config.yaml
cutout: 0.4
encoder_activation: "gelu"
beta2: 0.98
eps: 1e-06
epochs: 13.0
weight_decay: 0.06
Rows from block 11 of the image encoder, named by matrix and row number. Rows with one number belong to one channel. Each number is 128 + 32 x the weight over its row's rms, rounded and kept within 0 to 255. All counts start at 0. Numbers have three digits each.
# convs1: first pointwise conv (encoder.blocks.11.convs.1.weight, 208x208x1x1), inputs 0-103
# convs3: second pointwise conv (encoder.blocks.11.convs.3.weight, 208x208x1x1, transposed), outputs 0-103
convs1.78:133101129115112124073119134110104136136118106097100116123136089194172126124117121108120128092105115154134180116150188088130091107116136163111093165102093035170077088078147139161084111107132154152141132116115147142206123132096051151095149152089199106159133122132085086167170156114143120107167112109102089136139200
convs1.79:118125131080151172127192109163106146182127127103111107152171090125139093175138107097153134144170111172162154124197130119134121127132146136139080130149135156063119114118172101127128197137165117117089115102127152167111125071133141140173151105171125055081169140124178150182172061137120137094124077077160112158139103
convs1.80:076107100134147109095154109184207111137116107110088047158097116130118200167075107097122119116176209119107144122100136114188116125140135162147092111098079104074184157090146141016092118128174121170119142095104122188142135108153159114107150166124169145142131075104086155143182148104078136107130079108171127059112153
convs1.81:140088152139160159105130115123103166141141193098110131203142077070089196087105150193129165142166086106129120137135132111142193175101150124123128126149117126169147130107172127198131116075159139091103148126124105118097144143144117080213119120110221090104100081141171164116143102166124109101167100124145148166174135
convs1.82:106093138091145100149126117139119144112127115122131149136135152150167107080116118136138080086087206125132128069121142096182141093116141107136142112130104110142098186144166145104131086101148138141131110133123101133141116126139154214079172114067126144136093072108149135100147137141139132117127030100165150085152167
convs1.83:118147162121071151107149115116080145143136113117113152179179097132167179158130144076158144111161131177158160145149132125107114143128108145114129106062137076097152194162186114133090141147132119133093114061091125170176069104108103130119133148150072104133160137102132154179150060127142129117109048103143088105091184
convs1.84:113146108134157173109166148113117131114087179125130104104147126104190087140097054105160141187159128067195125103165134152134095137126157178157132160152098174143061129201144171133120139123143102119079121088114162122180176133095130090030090156124089119115178127130099129126189141115131200090144147082146157146124124
convs1.85:139108155114108110105127108150145107143131078092128103223086128158053118127116140152070077125112114143147107164118116157134171108139121120168100081156190159149120088159077098061140122150166088097160114094123168082128111073127184152137129077119110147084107149119203090132110080156157111093123145092092194132158112
convs1.86:123119134142147144148192074156130117099139116128118130166124112105176165116098156109112172090179135120077108148151123102102154137190079098141127121170167130126147138120101112053117109142126139116061096146133087103119152094189104087096140066111134100114095148223099132167145073089070153170119181183072166123186112
convs1.87:181213130146136155130111091140112125126130129109128141094126105106079134139123147185105124101095126107091125124098149152092137093188149105226144124113171123157142155139110148127043121093054099123135115099133096208074117149124158096115142123104140134096054158187129104141133122099152075114132171182134168148143141
convs1.88:124148179101074092145093160177160141057085122089119123186123159160133132088098106133196092097102132062184093067109182131120121074092129122105092068157098145132127116127123084077106182155171146153132122174085105133155123117126097174142157131126167154124139115112074084131116115134114140137141112140143129154177075
convs1.89:129094169117105131117145175164079159175156061120071054102102144088100090172167133164153122077131169132080125138119177157105127150113155127124104093114132085084082192142125109146128167144128104157135127083191148101140107103117114132072144153145112113121106113127166115140196093163147121087075129064116162129078118
convs1.90:099124132140127078103181121090108085173140134124140181116061173065100140098105103118108127170054147124079133130193191170166124108043132182163131139122154167140166140181087141130111144148145115118142147132172152048193101130142127142108154073106140128118114193139154106072167140188092106097083138090082190127122172
convs1.91:122095146139085195160100084139100142077143118133127040169135136080177173132097112119165106127161161120106123073086169147110154193136184126117111140120083163093102103149148097096107151113163111177128123104098128135116080059084083117104131102190152124114087130169121127154169151087070099093198104088149136102093192
convs1.92:097145141144105163128120147065121155113126147123113109078153106125075100122145182146129194096129153096128084061160172136125135145255116069122123147162052118178148114099123099146084129108132121096079101113154130167043168119179164106162132110112175207123056111162083200119134133140157113122123169130112146148159142
convs1.93:072082126185146156114143072130131139086147085107098060079086115115140137161055085095121125134168141119135158148165162127110179140137084137146097143116112159071121202171163068143083123106131059168103140039160158155153127060139090134069119133111164106140127118123114157140162161102099120091141064061144156110128145
convs1.94:157160102066134143106121130125090156136102164096113078098124110139205107124140178113108153120117018097145146160148118175143176143199105113130137148133083143146050105109139108125148097155129142113133107132151171128113123112103127144150139126107119225157118067125125143108119131101146130108083133152210132096138144
convs1.95:100154118119133137122131082151154134092101109086081134183127118105143156115068144099113144139119160139118110074115131193166134175123135181080123085097137171129161071120123138101222119120143155133105134106104057099159092046094156134135112163112131122160140160080133099108121112087172058108195100058135104088127105
convs1.96:139088087097083167125153071109059141144122153094155071193197125100168138131108104104101136168176087080096135208140083156186135129107098141116166183110221093164119054160152099078124150124122157123109140075123097150166128112131113080113126117134144111147122161125196131144133159104153086120135139075100159113073095
convs1.97:137075139131130085116102109136101159159145130210156186141140145044116141170200116157147116082149121091065141086093149097144089160184111077113099151131154144094161118191105130112184135157123148174112140146147152145116128122053129122140125064127154153118149165135187112119122137138147100164151151054081077091120131
convs1.98:129112137079109158069141155117136130138090166122083104152093112108119160158137139153116106048129074111128096097090144108077140173137119120151126213163139092176182173103138111180168129139134095107187139096124123130088123117167171115139126098128153134126121101189137116114136081062144158087158078096158170127102134
convs1.99:148126117164141142148072101113171136155118197181174140127115096140118153101099191129119081129164141146143090061094121141143101121112086076139110120150144154092117105086205116124101105121084126103141142095114127106117158109132177125224144169093133168113117216145172109132092119129104140160146072134087099094156096
convs1.100:101194212129154087119097122119130135108141127092061115121145089197083157164093139128131068139135127192112107131140160123110132126151099190153121096140174114085141072083053115121129130158107051129171105089098135151104084142166153128114136091141121150120142118164115112139110131135165087110139179159057146114116137
convs1.101:086155132110120148123107179158154142168153097166082189085123165154117183140181180197160127089095151092121165036158213100120107108169125125126121143124106128155140166155121183153162164137164098166121113089161163149148098137059189148111135166087145156138114107096104138106142125091157140121113121107155129093134138
convs1.102:179163124164146087120167106156236117058137167103176176141112132096161151150129115173097138142127118083129129210173152139113119122205134110064101126062155175121154091155109112119176149154101146123114102178139130124150089115088167098155138128104138120103104192148179160159128149147130087181175171144119083114211125
convs1.103:129126158130106084151110128158091100088137113182110082110123150095133204139154153127121167089130123079104139170209113168101150115155192134134145096161130084154145101123035141091160177119157140107143129141143151147137143139133145090118115130154122105133154139077123178071145192116113124096134154090136090139124108
convs1.104:103088133169155140150089133117189145143132080139133105173210148119093144197092192160092119073165168139101106116133159137109067132146115075145091144103131097173179139112142122119114138210129118163213116088137133106109105065085157128077154060132109162099100146148152101118152124120169122121127066103059135179099179
convs1.105:111132163178152136167107116122120077068127112109141152138134127094150156095132115073139198192099126110106114153184152144139153109149074143146137131152138114060116186137119076129168126158110134132060141127151091097160161077133097093164143056111153147126130138161072186113133146126081142148115144115067155136194172
convs1.106:151090135157162122110095092054167151090145099092139120080183118109151102119171142074141113134168109105115159121079174121107106165161108138118161147082132117118141114096188151098102104170150102130139134140147120186135127086115133197123147127116097136139129138132131131136166203080103080092144070051159132086119202
convs1.107:154120106122092126121134138186148109131095143134087097182150102140139082178141182078069094110119144154153192152160043148087151150138096167100099182178095071138125136160196175117146126148159144123162131106139172137143139136105134175143102144190130157089063115135134107172125132121183137046161070090129106086165151
convs1.108:110105107125098081186163080163115148103180161116178166132163102163174131152139178103119151154119122112149099136045086126162137129118121147127135124054157126133096078113146079173204096120085201187101120178124080131116112104082140060149132131149148105108120186135109142152089056126153069139104176167141093195117146
convs1.109:105136137075119140143126127104110116123100050089122058073133157112111073074114139096093155157143183096128146117122145133116129148140167142180105110102166130095075118085164103122102112127093086085140121108128096154094106118156118089072100118171132145133014062155148066158191079132083117126097182100159209173102136
convs1.110:106124138134174121099166105112122111059114157122166077035172161135192162086104106113124130146154161134147109118131167109096083105148123127123142141144088155079152183162190055106102138131118072142069130147105150129177101132121140134136143132119118147127117129159032109122141121154105154128129106119125132123129133
convs1.111:105125166073131153126107127138156134080133095102093107076171153150118153066130145144089151080151091152142143125077186126153140141164131150188134092083070049123133145133122174114129123141144069144119122165119135138133140076070114131155124082143102102102157147120147082106138141101136161096119092112087149190055075
convs1.112:106108130179150093129118119097105153135094161124124162125161173145143163052083066111129138170157121138170133183103141114105093143143104155086093123089191120117166229141169106141148128137123088147080110160165168158148128155120149128138124105093094097154176109150071133143126135157119130143114095118076093074127140
convs1.113:120151195153171126130085090158167155149157126080143092179100100194135088136148119159137086164143131172139158137129141100137106101150138186101155134107214156090157102139102132131105146164114156132134100080118112167112126129110113135149138057108158155056120145136154048162131188113100101150141187182083095124194106
convs1.114:130070135061075175104153178165104147161054122100062127120145091138135058115144143124120124111147172120095142101158131131118119183165164119118146104109130145169131185145180165149138111099122129127176138124143097160151154116076105123150146084103165120123100131166143090138145090099135152101169139141160133127114156
convs1.115:148147125169099151128152142159124114111142096098052088150120149114104072159130161143048100120159209108048119128134152136123191121200086139125106090119134086103135132125146130092152110069124125161108148036154105144119116142088136095075160109155136129115114166127127114091125118183187114127142091101040172109097156
convs1.116:110114100120179118104125139103127176091088147139138166118126165124151166120139113191168124095183116088131118079124119077127130060172181088092084165110105105104136137170129062134127119097095123167099140111044124147159138144077138109159034116063133094108110121155163173070189170147126091197141173092094136098147137
convs1.117:134099117169228048126081137106091112065120130145135119119133154134166137083065186140153130123165132157112126178144158123118102082147095102135133112097135161188197064132059105097093152146087142107134124126098064117130078137142102108152139116175157096095154141142090142101137144061108142117101165082113089116151161
convs1.118:203166102155058156130126155094143073182085130113123173151127189081143115161113162167120124121109136091084157165105122160166131070164094135164058144126114104117099123143105107097145151126106131133141144111109156140210101105098116053152110114101136163124121169157148138102225098146145156158134127084066165130168155
convs1.119:119123128174176153107128124131129135125089099123112124067157101120112143114123122131103075112167102116143201122105116134123060138127180154154098172130139089087118128177120121102141156128135087108064110069132137135198125067023092174165144053100182140121124182153114024150178114168103082105090130126039177143148145
convs1.120:101079148122158117118149090144126097118145137109101148075115142157145117114134157109117067113116133143156157073099147204114099176110188148131097185097096131088105073174116101119122175160168143102119118145185145071152076147099140159172134029112078132105127093099147103125175125104152088139116070148134137125080105
convs1.121:093150123137127127151105146121167128124123102103072122094179154087129148116059145175124175047159137173063125159151153150165117088138117056168132138123204121188120101109153108091096120147156110100155110174101108137136081092190091145079141135153042134105096106128153151090161102121131166169112056077182165098116090
convs1.122:102153177162064126149181071140103146078146114139114119135097155123173119194137121126123122127112129134147175143140110155147115115107111148121147131099186109057153186125145146155116155125122135140089110078138146152167130051102128116167115088107172093106134145120144100170152059158101101113114096063067131236120133
convs1.123:094089174098137125173153170193096164114153130147101200117198068115184098162140126098149088127091110140093100113129155131123103149130182142127138089170061189096206104161110146110132117149093098098077157117129126117116122094092146204219117060138134153114092119151107065147128085131112114107133111099142147153094135
convs1.124:143091098117077198089139082110136164128108158119136153152097105099126144158105069069115104189163134135090115152095120189169147191117125153091109172034181138095123152115128103166194152151114106142148154131137138086133075097104163162211156107123144105183144155119133128072143162183116104024110122086119193160103161
convs1.125:147106168183157179142134125102155141092149167089126104132134095107152117144148149116131202120108082075128124088119153121094150153255106110111115152129055093118142140121096128188130149102125126155077119094113144177121149093100175120100110104160162219130144159161148129152137119174150164132081201161128150131144141
convs1.126:054127194115152136081154110114084186145065118150122171094118133088125110117069088117145111148133099139155069124169132126146152146124127133173128111094144142157155145146160063170123129138061111092092138168067141111140087120122186180151135150029118138146098126135134078095121121096139118150173103121159132100129132
convs1.127:116129085129080161072126074077141186129107042060138100153021155128137148099158140149139181091152150176129148125131133129190153156107148098058108140130066137121141120118193141169078069135115143144141154135142039150154140072165186133134138089145137096152144093124171180144111109168144061107140067109114149206138146
convs1.128:098131157103129124097118151071161130048114133125100108055118091106108169145136122110106148098121163063140101052110214091120132104162114108179157142124070167139179140137092095133099183118145100125108097133144115105111078137096181100179119156146182137112127131136051148059121142162098175119100157078122173130156117
convs1.129:138111135134114151144204184127096105165101124103179115135056111090170135095156113065137093173116146048090155126085138128110130101120189128161140126202098094096132125140141167142086137112142162120062158133109128060167211114100165081115123112068136154101119129179110177110116136097083213149099145131133124085146126
convs1.130:179118097151192124104163138063137100120121129158186154127142157078101135113126160098126128118142130126109141114128194148119145074124143128175142138006157120114148067144114113072130167119113155123159148064119146109122053124103074126081127105129149119093074131162105120151149158134103098167167148151129112109149133
convs1.131:076074115121088197108143090013126114131125161107170186120089105152103140116108091088168156235089124166147136141153097074131116161090138212128122121018112158098148107134144151165127109117166135167131129079162125153142109099106136129055147188105110102142129061127127110128100176116106127137104079146131127108103121
convs1.132:105132063113080144148147140071068110079145194129141111168099116148155160132142172160077144123123066135153112163094059102156104151134157143125128122101031085153167087092164128086143095095091142155107092089128089107137097152139172111146112127204132169142112102127166136127124137123139128110117143119091148147142129
convs1.133:156191084105152104068115146108125116130116170131138121148084121109103104127166182100113137178118084115187067148154094143123156153109133152165155144158050062159135080147163100179115084149094169125131104061154096134128143162142171081153134127154174129168121120127124158112063132112133126093093138131128151178125128
convs1.134:121111176116141124122184095132105129138076177101148176045159127128129161161137130152120134094146115107122226204129165116099129087182081173127128121156141118129126131150099135124133087104141128168116124132127115189199127107138125137103130120134180132097088173146184097113141123116164080148088129114138148115140124
convs1.135:118146148164107129131120143153160145150153075129111135159132126115120099171113140137147115066166119082103128072091154185118035176129135093166117157150162119162125126133131160109133145176195112127157114119087142107112109112072101136110082054092151145088135126128174088126156107118169098127171077101089132145063167
convs1.136:124128154061091135088113131150132066165061130153138113158141171127099102122083113125113132122027138130132170117123130133127078138103131145120116109152155094149061140179121152102120187133117116098173130171095182134207105153175057167100135149133122121114143089103200066145155124148160135124124076072106136135177141
convs1.137:201198203064127138168143166137114185113118084107098122139119122123097099167155144103112132116089080177138123115146158117118110185195154164187063080115138128133063158082117102156185083178170080158169139140083091131134151080147146152126103095130049167204136171106101091133147138113163162062134100091139158163197137
convs1.138:127092122116117066123122158093163072139160165187146094096054133102147191137131153156134151142108075128116110114107089087131120160100182104098108108101106186112179058147097119100127132128058114093076127185139131099121144181113083117125144169154087117140178055188128192121076144150167138178138167118139060083110121
convs1.139:134103189110147101094095154112111148131174115168082155056096195089128150096107116170157138157136117106102129062137178150120167175144168144121129128158187185158168080137123191103172112107112080101130134081148163102109159089144131122126133124106121102138106069112097131061189131161100156160127119144131180125148135
convs1.140:211194100171155123155073136107182106095167177198155136105143098105144100179138082180116172107127102095178097068071160112173130168120142106126148143115104128132137138107112121100164120100197111123107106158090129091074125092195143095119109213150091097147204125124089124130078142147074114180132146102158138149119112
convs1.141:091095103139130103103085118080099165146144108055088075062110138172135095073180206101154154094126126149144083080155146158140127149159077120124129100104106132135062066169124143111155106115151125095121142125187071125115108122124125154154130160178146091171107092124144150088119165119126090087136070135159114134104132
convs3.78:112122177078139189151130160147102082173160116161104093087134186138136105080082136143147109126127107107138154109170147124138114162052108152140196169168092065157106133128173167123126196090144124149126118150069133109184151122118084098094078104163121101184121115152169151134119192060102126164131137081178130125153163
convs3.79:204163124084153103047165153134118116109119105147131153127109145147126130111166149127102175058143094189177143142126061136116117119091137129082138099161107112175110097147085150151108060094185102116101124067132131097119178135101119131130130136120100090157076092108128125080133068164110160114099097109091076094125144
convs3.80:138123085171126112129075145061093095128071144110129096098127051112089093146091113123140146042132199074148128088110133087129168138095149136077144116136151143113113156167109136108050121157128126081104070102176091117113105149133134114151203131099162170116133109152130100136159088112130156143146123143083111075124143
convs3.81:090107097155062127150144089081100191148121126128166154068146092148120135063125162152145094183113147056134076044080145104110097105167116091124188082099102148135215128094135181123137118103147120183066104160142127157125146160158178120147142131154111167125137191143153075132154072157166169177136128129120141187129142
convs3.82:092139136119129142155108103125125105180142155100095156068099171170091111144093140108103105170138097140094093096162125177138156153114127103088180145095109139118108135150129139112142199137109090134122159142104134143100113090137096145160125082133084103159112133143174116123083164122126151138098111050187193133087151
convs3.83:177128084099133143035116171099108112084135137148090123151109152146162124114104137105109131044136129140169142128072073128097124135089204100106121112143098175101130117191071158136108049152133134167145099098157153115164142123147100130118102149088174120103135112088101133120130108126113154108130154182079077097108128
convs3.84:087093097136088111122088094143162152170110137092228141107168086125090199068139171190132125184104125144110163094180140082145144104186083113088121157096140135084171136082176074138141099126062160164078147121129169152155133076176194115142130139143086147115140187124107131137136108098161131149180082132118129193155096
convs3.85:097085092087142164120109121150145151152142105121182114142142138110141112174119122137089130145101154086171123188161125128110146126137068150150123118127132095114145125078128144135111124128160095151093062086094126084144117175135150142174130184153128128093122187150137194147092145110116095122166152129147143149198092
convs3.86:126140109175093175108161095166132138135163117117183124115107104097153136148083099204153122162062125100084097105154168121170135111189057140146114092174173125141186114107108079157176100105134203095132158128159133162089109117117164134106158118165107166143150195093125096095125133155136119122162140102112162188123119
convs3.87:125143166128161148095106142103103145147141146088156113177120080132117117105173108127144154199045106174174152188118103186154167166163101139151109137101049113117129105144136085184153071161128127109169213136150116139154163145150111145124131124100152116138123189131126121156137226139158110113135150082117130171179160
convs3.88:099123133121144158084077108126091104142123110091116091067134131095119168114124099146112159114105134049122180074035083110165085111079015130103112125102165087120130107145137152118071132125121133125149094151081099098115153053123087111156147119108086140075130096119121105079156044126121086138162083169096109110117131
convs3.89:105124107157150083162144103206171131108188086142126112155171120111114121078132086105091107160127139169148157160188125073124094090159143158142154162146092119136124176084184086172172165097123084157077147134163153161085114108089139133124101195154159143102140100117119168201123217159096126133152146116115102167127085
convs3.90:106084146056144118105162117129026146132135133124211118144057110158090145137087124147153156118161019139158071139151149148151142137131158147131137081141121166130185030162116074087111102110157067098132159090084139151076141152051148174151128146161126079129094154101099131137122108061109138153178133093135077140168174
convs3.91:116139113108125137178107131136099138184148071089132125173103159112111194138118141169075117177125096118071128200179103124175130106130111148133074148110123212164137077096121112138125163138084096122160081194122143113088106089100107112157133151163092144105154129093112187116031159165073107054129110088157146102141116
convs3.92:144118171122173176145135112151116156175175129140101191158146149127143168139132138180173101154124058072196114164113116111143181183138126115179107124151185103185216096168132117207157123133118103128159101154158116163137135144129149097103132120147103077114099146105192128147141148117149119109130138074141105184139184
convs3.93:143109145172123119059079159119129060133110172180076181114075072114124157131139121127128115016143144113120120097132125137136097108095130141163156122133134157190098114193131177153156069136128155108176117101136131129118135132121097125103163167083109090137098095100142118109181050094120162113081148096083128128153136
convs3.94:149108076053178147133147152135092179163113157102141159125141148127131169191120092175155125159130071111141132149127057099127093160144145116093124111126144216113169068132144082120152166082130121119113112157103155161098129101084144123140139154132180056092041155156190163150120177100135155084169147053132118120130105
convs3.95:113159143189101170176138109152185155123175107138110116152152115118150145121126106175157143159119129111125080181204206181129106135226154163158149137120147108097194166111095149152206116125067174136155139148201132162148146147124171156092120137137108130138133187131154138199079130139132165127086122074128177215149160
convs3.96:079098126183067078134204118150179135163126092133199129155160118125114137134165082096067089141118102122138093127155179114136097077146064149109129113106089118132163102092135092154175112151149153152089121149069093134094124137121196172144108164191070139144145141131109171189169158119164118127132133149098086177148133
convs3.97:130109123103166104139170161184118109145140178078117175150122108117100126209132118134098154146189109156114128121150139134102108112146119177131080133122167120118201107155110119178202112155119105077131159155103157197058157156098171180163091136123064117179110190095054140151034159095109166113116133077141162151108093
convs3.98:108081128135116155114133111115123150079130121165186182118122165118158090048089135119154139199176123163131096086133127064119104106136162134144166151156177132121144106056126129108133127081131198174072172113098117175145148205135126168135146143123120137191128145125060108117128109145182162149069202160149123184194107
convs3.99:150133121138120065097120169117145100135110113115030073125123115127101084145164127152135106046128166160124168153088130155076129125073128184115164150120152114093063194177120136093117077164111185148154160102123146095146140151122086089139054089129151140179142032084125147076146129125121135097123108155111076106118136
convs3.100:120132172122099143147148123066141120129099077124124133124177134129134095121159140140158098150161115169133153113147121196128122185125118111163163069161102147115130142117106133074110119047168125140179227115143116099131114074170104049046140113140092140201137108173162102168127155128153135141126168140129105087097175
convs3.101:129120112128191124153156156149122212115125134130183200167163095138096114119137122148132139165195105090171089168138100141130134139176171145187095122164160077086222128095132101145147106114134163166121105129125139217118205190111174150125148170137123084140078203136135137125075049097145174127113139096166140143140078
convs3.102:126133095152077093157132132134182069101139103148126158138117138144133047142125126136112149153170173092170069153112192121134105120104085141154124107091144038112110163094161118083191132181169147162105106144118141134157144095145078169123129150140132176170152110123136089171156087100135080195118131149120185146106100
convs3.103:121106156123106111154115165088139190149141121101193056102145118145107104137066104111180109141126133110136102096137144141127118134163109128124199157154063139150107103170161054098150166120112134117160154181134143139154124138170132118101145127130154152151145145153107103092108163071192115181181166091196183106122142
convs3.104:172161175090108150108152134099140083122101066080077097108088103131133098108146167115129130098103124208140154112146135186097164148147174112043124143138102142118139152255064149123124150142127110095249135119159137122129116091163152082086138102087145101129099103108186114138165148132127128111118103142150171129074128
convs3.105:189201208068136178118123157175132100124132134139134115123103133110162145123187190149144165117104139193128184112148059149141190171105188119127165150152128152108095132140152169122114112180123110169166164104183156098141133143173097137109145146103158081146105104182162140176134135104127161123115095142119156078154153
convs3.106:096106141100093111193123129156124079159139097078142079133124131211099114135132166164141070141110125140129124134196119149130109123085117137160178167115091097110085069101138157102120206118096127100146152130085155122153091092139082100112151166114084100165126083172177171175089147114124116112129117102162139086155160
convs3.107:190171143139059091060063101093125127108114155112149069128145082152132119097157170111112152129096146132134153075107108134130133147119115084044111104081116098179079137128055146107086092169142160162126126110154080075105144143112135107120086089081120160175151109064089147057182119096118161098093102147074135155189122
convs3.108:158173143078213174140120155151127145137156143070136150160138164137137111116143164192151172172148156174134151140146072149123133196132203149140113142174134126125132122105126137150108156140127113088134160129150164114157144151149120148118141157089129094150112156096152154090130171116134132096156139112138135118116113
convs3.109:150183101093189114074146142135171164096152182133109168083142114129116109170115131077145196133082131147158153085147136180122170125101113142078054108119150064076134136127070144156136154186156163132144103118135138113095122125106114118135121106074126112140047132161150138106021115100120119126108164115123185143129107
convs3.110:154194167174128130118197148161103111117117115171083139107144112124105135122150195108088159092115082119137110126145116158131145121123162144126118147130138204089116087171069141162167126160180130126156135121151140089126101142131139132090083140117120067137069121126112134160139112178121145099008122100127101165129200
convs3.111:110116112124140159172128148146119166160144105107133119174104208140133124131133081157170162172145115101104127135182190183125142150111145154117147126133154149110086118181110110124131164100085105133195114155127171098153075113206094144131114130144128123151136113151135197197126159130175176164109135101182175112099176
convs3.112:149159180076096153055108191115097089112119188130097100094099139113147147179143152111121145072133139178147153087114062149100150151108156108118129195138116179072091116168087150092095084186132087141162096103131139129137128133158098124122117151062134137110134115112075124114141112106113190119106124136097117088097150
convs3.113:096123145095132125140087070139129081157116054149130057124118164146110144138129119160151079124161075148102106102167127147179149130116088084077162112119075121131049123130159161098104174108111146139141192134137110075105138124109110075043123083139100105182111120161159097156143136160122070121083149126092144064161122
convs3.114:045069138131105111131138113097075163115095127161149122151117128149145127082081122091163137171189153112142056125092144118124110132121107135159201102126137156116114113088146110062118124097164145145082108082076152162138176176173135137102108128136120145130114131155073081174133105084135137245125152125110157108150129
convs3.115:114110136082124145112103103142083149157124129144198140089113109100124222095117103184151185121117074112145139126116094115122171159122102154112117125105167162101103089152163123100087126158121098126135111133144117110133120143132122216174113128162094073094078113117097156075135114099170097152136133060122123105205096
convs3.116:249195175114162138117070096165179106112137151091143148121124121145118131072212102129112123104150161175102158220131102163109173140125094137105128137145087142057132130156126131143162110144125151111152185117193133097126110135150143147141150103144155162138149154123130155067141128121096097030148130184147140156178164
convs3.117:110118136128147116185165115126153172111109164144125070169111106080152166212134114139081116118100167157122083150150134167131176134108112135090126144132120193156126137129171126082087183123124150187140094188146165113182131098167133142149147156170125177148135083159136138143134109083153108165161068103164144095146092
convs3.118:122172104161123101122164135146131100107168152128141143134104122145122083155128104071079112131143176044153126128150176097110095153140123130143136131128118075165162144131098164129159103109197120101096098152107109135159153123162101150085084119152064132167147111114101120163137168134057136155104146133146112127102128
convs3.119:176150145122094165117150134155135094111111067133149090101101113133132119137100150189129086155079099167137113123143138136118106091118029146116117187132110048116172133134112128156165141175097177117156123085112116133102177133073112025099108110112140151209116147106151122082134114143125183155131109090125093170145174
convs3.120:186196067115113117084082084132127122106125204152117085132165138134110139139139158194126173106075149084100164142090060125088129078155176112112163061066175144131181149099076119093122129098175166157113161134169124151123113121137114146167130113101134177110146074111173169165125151205115170118159095133088095130175115
convs3.121:113128102083162154150138118097198084128130161140140105059176175127148108142182140140096071153100136126172138114137140115148144143147078088162170229130129123150109137110168130122123139131119149140131086122140164071153133079184119105094110074151114075159093107130107094126169138156108125171105151090105142181134129
convs3.122:129133132094097126180100094128093171135137131077164044130143128070142177049137128140142173174108116071134114184110136118124095102109118146114094116146153174206114094078130076086104166112109082128150164213126133148084159123114114182184103106175116102115126109115146166076116181115126072112127108125151167103125076
convs3.123:183211135176115164096157147090179180094128104188171152158107129104156127107153136115138100171104134203146106166138148084156114145093125147110160169148112137117123132107120126075121131118171169099094132073144161169171125166122161104089145145127097112161123186159116079110214134095121161127126155131171129122135145
convs3.124:144068128164127122112183096151147173105153105139188176180132140133125184141156105078158099162106149141161094174160199101149132135176134168139185144097103138150192125129097040119164131140122155187119130087131124162097143143154203177172124148193097135175147175158116140118201156118111142190165120158137076196128146
convs3.125:111125101172076126133134168061133085104098121125143085130113132148132129158140122148087144097148208144112155114080131100108072057129120137092102144133128142100091217115122125114105102117118149144107163114123160082125100108150132082123142092130092184106231083127156121115118080154104133141133131210080111097118074
convs3.126:172174155120150132074180161128099098085135125139061148088091157155144108106101091120102136065183082104165141090136080158127118168131130155093154094134123188143127054145125138122167123114178158096192102156170150107152129108107102118119066108122146064137100107107119127153175139147120106154096143157113099155099179
convs3.127:144179184159146145134111153136083110116081168143146123130100128171101129163137151148114151138150164148120124081068060166092148122096111141143117124112142195105105160180138143140127135147147105121151166105139139123137085114118062111133174104079127198167177093151173168162168128121147141114113140202126079140077078
convs3.128:092088058111060114123102051072154055130122143052151114096096120148099133160115105130139132168056146116091121051095148129160122106114099090054157106065039139116105124116091132123082152123097096055135107122132115108086084080096104121140177120100178192102157125113172120119123150142121078115179089132131135134076149
convs3.129:133119109183129131130103122098135134140164130111146121129146099125145150124081148135129105128131147103134099160088147119118104124142020109141098139108107089168165115135128126101146106123140145084107050138065094128071074078119133114135140117102071180093136136080099133147127078160149109140159106154107104171125108
convs3.130:097116119152120196152106137101100127130136158159168148054100090142133115070139119112144128205174085115201114074161119091097148139150145103118146129134130122126152081090091111145111123144164117151099121126131092111143159157173146141092128170160122083110119166198117113131168153149103159153065161129179143128127138
convs3.131:111112144114139099144095057067117143133126075097171128128089151133093090172121099095076051170134090149144107114106146155121161169169112090113151143104139144095160051124097099091157122101125164117137151088106122098092153123113123099036055077125097102159094193124088058120110157165124121161140107163133193180124149
convs3.132:158150155096206154145099170133095170120126174126127150125141086138126161126123167139163176141230131125163097146133088136098147179133196148159119119202129153183148134141175084125142159159124112120114097131163172205154171124193128168142157129127139130108115161126160152106080083127141170110110120115156167170159105
convs3.133:121150154159052051094089098117162130137098145100144125105121139117070132144144122127081119153040118129113061088092156168154168082162100136098127134039079078114111133133127164141171099157125095079154131135100128121100054119095122138146108106130162131116125134145068128185131155125089080111113152130126143160146151
convs3.134:127155117172167105183108112119129151142119136106129194143177062117113111109057108117128113128184121064121100097104123130151108152157137157143092152136207231110223089140082130118125104129138102064142120158154132141155109122148178122044151129149100103119143172162096082196120059100102145114149111065143167131146119
convs3.135:173156154074119146130131144104129110123137072106135075135108107153116107123159111106145111123102149179103144119134106178103185164141140126082109166093072159105094170218165155091068148180109093171170160127190147088132112127174134102062185146126162126118140115091178077136167124153133119147114124177142168094085107
convs3.136:136142078157121157147121138165197145103104115162102145169166112094166095145167124132144158131045188135153164153146104124117154133193148116156140143130064115112113201093175114148171137091063185163100120159184152160159123135198171132130156154140142154077138090132177149045131159112171116150145124171066157122098124
convs3.137:091097127121135129130093205145096088159109147045130109097106138114114079101070174154155194131120101140127128095110077132079102120137126122176094094106095133109139106151102137096109146088094079006155141170118090143101080074110143142156127140112160102047111099126171159147105134181123110104131143128104117116067161
convs3.138:131148112136101106142085074121129111134124138167154093105099121097145170091139144104112131138094102103157083140114147135159153142127145026092178031087183104130170116107121119082071135065180093113156068072115117074118118110101142128162076084101162116093125120141143105155234075148151094159169146135086092143107152
convs3.139:128163138159141140135124140121080125152103148156120172100075134125097109095112151152098113145194116078126097068113111130132123157166243129108143140142219099150168151173132125160169106092124136081204080170137118121112134155097136154104116042122130128095129101100126124166109103116082186072097149130128130173073129
convs3.140:182174169156115158141096056084115105102121166162083120140143137135170154135134116107094147061144120149092117121051142106117134099042139120154123172156139118083107140182072111129111151133121186126201147110217142099155142085113097117136155100137169163193174037132160133088130130175118139118133100124118184094105093
convs3.141:135180084120148129076102061117078106093160139151143142123098052129158123095113188105145156098116099145157149162040113114119143127121114113151126090068136169103190102136134143108116038123185115100084137145193100085099124094104133105107159077151148147130128138066080091074162124159099103109165143166095125138096087